{
  "arch": "resmlp",
  "num_classes": 12,
  "norm": "layernorm",
  "norm_position": "pre",
  "activation": "star_relu",
  "conv_stem": false,
  "init": "small_normal",
  "residual_init": "none",
  "batch_size": 512,
  "final_lr_fraction": 0
}
Rows from block 2 of a small image classifier, named by matrix and row number. Rows with one number belong to one neuron. Each number is 128 + 32 x the weight over its row's rms, rounded and kept within 0 to 255. All counts start at 0. Numbers have three digits each. After the name is the row's rms in percent of the matrix's.
After each neuron's rows are labels from the 100 images, of 14848, where the neuron reaches its highest value: "patch colour" is the nearest of a few named colours to the mean colour under the peak. Only what is clearly more common there than usual is listed. The data: renderings of 100 made-up gadgets, each built of a few solids, in any pose. In brackets: how many of the 100.
# fc1: MLP up (model.blocks.2.mlp.fc1.weight, 768x192), inputs 0-191
# fc2: MLP down (model.blocks.2.mlp.fc2.weight, 192x768, transposed), outputs 0-191

fc1.143 101:080131126125117175087153204107142180140142138175134124172107122109167090118058140110153188112123115122137100153155122140132115096112139079084127064156106097069145162173126080176113162089191126126141132181122125112172106131096100183133173128167187175128147132188116152140141126087185084106139139139132137151087139139111094042125088129187172115115165086098150102138167171113069109103143109184115153081156039125126130178174146168204127089094070152124115084133122114186151124073140133131097133130116148090147117119140111125050144140133132156110097098146101128132122146097167182130
fc2.143 101:148099117094168140075167105180114143087185132065115111089139098132107117123147085119144118126141119117135161109146159135184074099136165108194137181176179143133155104140077138102147111096140134101117084069066117184107161089161157122190158108119145098143064171188092082110153109041137128155137070134159144145133130142085139146142106095089139078101123057162130160131116124164114120147146098080127054116149133038142143068125137166109084136113134088151173152111132154123141114130178131120116134145090120114140093185172172168175134195108163137127115172109103136128165139135109154203
patch colour: pink (26)

fc1.83 104:138102064154127133111170116148144157133121137086142161079061111131139100178123090176112134157156072140128144111171078126115068131106120139132084106133081083160170077196132142141130101118199127113135145039121096111074110158119155131178162150145122110125137145115102135171163147130163108121124119156133107172140166121126121092104106166130186175137130138162164071082146154122115147068108101135110086208155120113100139089170101126132153121103036120153094155162113213155158148127072166102117106151118154112167104165155061128181152159103119070162105084188114094108078079154101149135
fc2.83 103:136097111099116120093166170135070197138117123127151126139152105141093123122139115141146160150116108098182072171085150164121104113071180183105129065148115119099123173130151033128121118184221172107150141142123092081091105091135061130128099165213143101136104101121069158135160078135144111141133158102095119126115126127124175118154130133128095182122111133145100077166108158146147074083147133151107083149114120135152130124176181108159110155146097119156178068146113141064112222060060136150217123099153186132156165116138145111134125095144109133125100105145140107136136103117128159133
patch colour: black (26)

fc1.576 100:129111089163172092085157121130146213120139146110151134127148146098134136101125196117133117119140081128141138104169114118110127168117184100105071093146139105123176141149134123126144153149187148169125146123157108090113106150047115111068139051165155097139148122164160177103168183134127109137144130104078114176117176115106107129136045106135085145151109123070070101105169142151109095084165172123158121112142051174120059149135091091140071180155118108207158158183101136106151089125194103146054149079168127143103110113151100098104163155122145175122181140106112149120090173153136109110
fc2.576 097:099151109123164109169171162190134115025203158139120128119080093135111108181206116060160127129149106116122169085123182117115113120086104139134153121141147157122154185108145167124111103098170127166141147147135155131110137103125168101160190123125102155159137108084130112100141200094140084173155078122125068157141077054140141200141113117160169180127152077132097105130100094101160083166117106130083108114107083161142151125142131179100128101051128126144126091151087167140123111097163135165144134124087128076150042161142094131153114119137161077123109146065118115105111159169161090157
patch colour: pink (28)

fc1.128 103:141098064132110116127153136111132136103158217125146143129077134132141089070082178095144175139143124141122171074122116115091101176067084166087108126143134129162171132133161166097057136107152136091152050141118163142170101147123147113080112103105119142088131123200111152127157137126102075114127106126117166105167151127133074134126119170182079144146191105186126091148075139102139092090146153199176136127111112192123094122104148128129130106118131082118132106214132137130165171179116139099129111125161105143157117157130124069080105161158160161175122063140064092073039137127153117127
fc2.128 101:130163139157182079140140107143186124108121113108049070146130118114132153153154134081148119111182100090192144146137145193102156170108069118198198176138101182118097129113164157098105123038159166139181121126182091117105146154085181113092118107074106123152174137150123104125123151127111088171164087141113093095139124120166125086149057097149204104123102108141149107167077136142100162198108105129108136141113091120154071130073144123101119116107148154099126194132080133114136097165204102195142121120141102088114108111117127143140148136186128100123131134087071158151158143099127089123
patch colour: pink (29)

fc1.199 098:149072171135122096135078073126157107133156120166114119111069192066153140186131118133116124100164167135116166134153116151134154145107170140137168149067097155132121133110175139093152126138127116098156152083094103098118122156058134122126101115110105074118149077170122065166120088106127122118227105143108120095093189131100101009152123101129127123147128115149124167113114131225111132101092140123169156128161124136119124104059172163117166126125059111125111172121111154144122120091118140174098099126134183165101171189158164174124122122139143037135151064143092152164162167148113112142
fc2.199 100:132163134143155179116090059099154114122080164169087177134123100130151160174130150133129130138116114157158108130163110097116116152122117092116097113124131111074088131133086145107168148169156098079127121148120141149135161190139167143071098105168105192130107147105171128128150193176142113115136161138144139149130132076171080165109181107077104114088160120140127107074124135152112097082113200109089124136135168096137172129110105146157153084101114175122140128130096124103006145086061165105198108134118102122185127121114042181177166111130096182105117096095173169118105122065138160188
patch colour: brown (58)

fc1.142 100:126100166091105160138150086143142151169132168165120118114104097067105063111113139137149141164176155099122142140171137117132041105140148117107144071123045153123091142123071106108151078131112131127135079115090129118163149190131118108116109085141093177140120199217121102152130116121148140143099109183143129098170197117190133124079185148130106177113191127192143074206057179106111119143104131147100172176188127154113075159154138087122134101088089137142099085104106173126096155150130124079145185140129155104181107103093120141109142142127094125167140129171134126119160169131110090142
fc2.142 097:141130164130087193112149135134164069176088142106125119144150067077187099075176170139167084117106138160096079142088152164135176159051076068126075120139114142165109128143114087125162143209136075160112186132127070040154114108149127123160061079147150141133145136107072147134176136148092094113157158075110115168165110160148099147081145099115131112080159138133163165164118132122082077089130098105166093116148126140121123110100112104175162156156074087138171095112175099097094121176149105165157118142203148127121132107121128139154133148152175179118172137167115125101124106132134154154
patch colour: grey (60)

fc1.260 095:106136075115105167140160106188098130123105119077149107119111171160157181186169118151156177074135122160114046079098115105119160123105178094139168079161066189142122114186175137149078153103112113090121170104137137152100112105130110160105124117159125194118131120086180151139075111157117129104101100130160117123138146099154161096110173087085166144169175159130134119149132124149127153169126107168145164124183107110177094129075115093116146158162106148137098149085132151185175089154048116154125114090085151104170072134115086083119168105112067126139128197162127146108044161144148173151
fc2.260 095:183124139115114149161134169090139162152130182167103150154118140131014154111110141079107186120054136104090138172178163162171115094102081135112121098163116074128159090165148138167100163138107129137151099085083120167156081077115151118144121148161145110118119070130130133145189103161084132132094163131069119085124040125146157133098153162118147105153106072141142099134146129125135147144105146100121044105079160151125190134155127146154180118117153177136087112144143160099118120107082162099142106154094118136169146137155188147094130145092180159069150105138173106126075074190066128106
patch colour: blue (25)

fc1.420 108:119183097133143121123092118083139153116077152124171119077052093084080123104127125071138129139134164169173129093178112181095126157106131178141112138158113077143146128138165155098075079169154147178142151145097098123130110148130058094162157126118084077098111170114124163139144130113140086085137061079125211112168102162147145170064097089135188149135130126111116174160074182158166107161136109165145083178108083129062177156109120121162130148149134097111134146174100083204131116111084112111108094112146120148123107139110155164113175131132187175159132109151108099058108125178152141094
fc2.420 104:133135122141113105090162094150119093101120129088206086125062102149166114084102204134176093109158121188130124150168097098116138145198139084118111133123089152096203158124145151136135142140148075168093101130120141096065164066159103163211051166122170168135135054137109161154123157114177121120133129165122108119150176212086136121085099133148149129145145161109137129107133129132073087067099166073140159164200123069101080144081162112110158111138112110120149070111075079115135101160142160125166106122131149191158119142142132103093125107117124128097105098129132126112110138086144178137
patch colour: brown (58)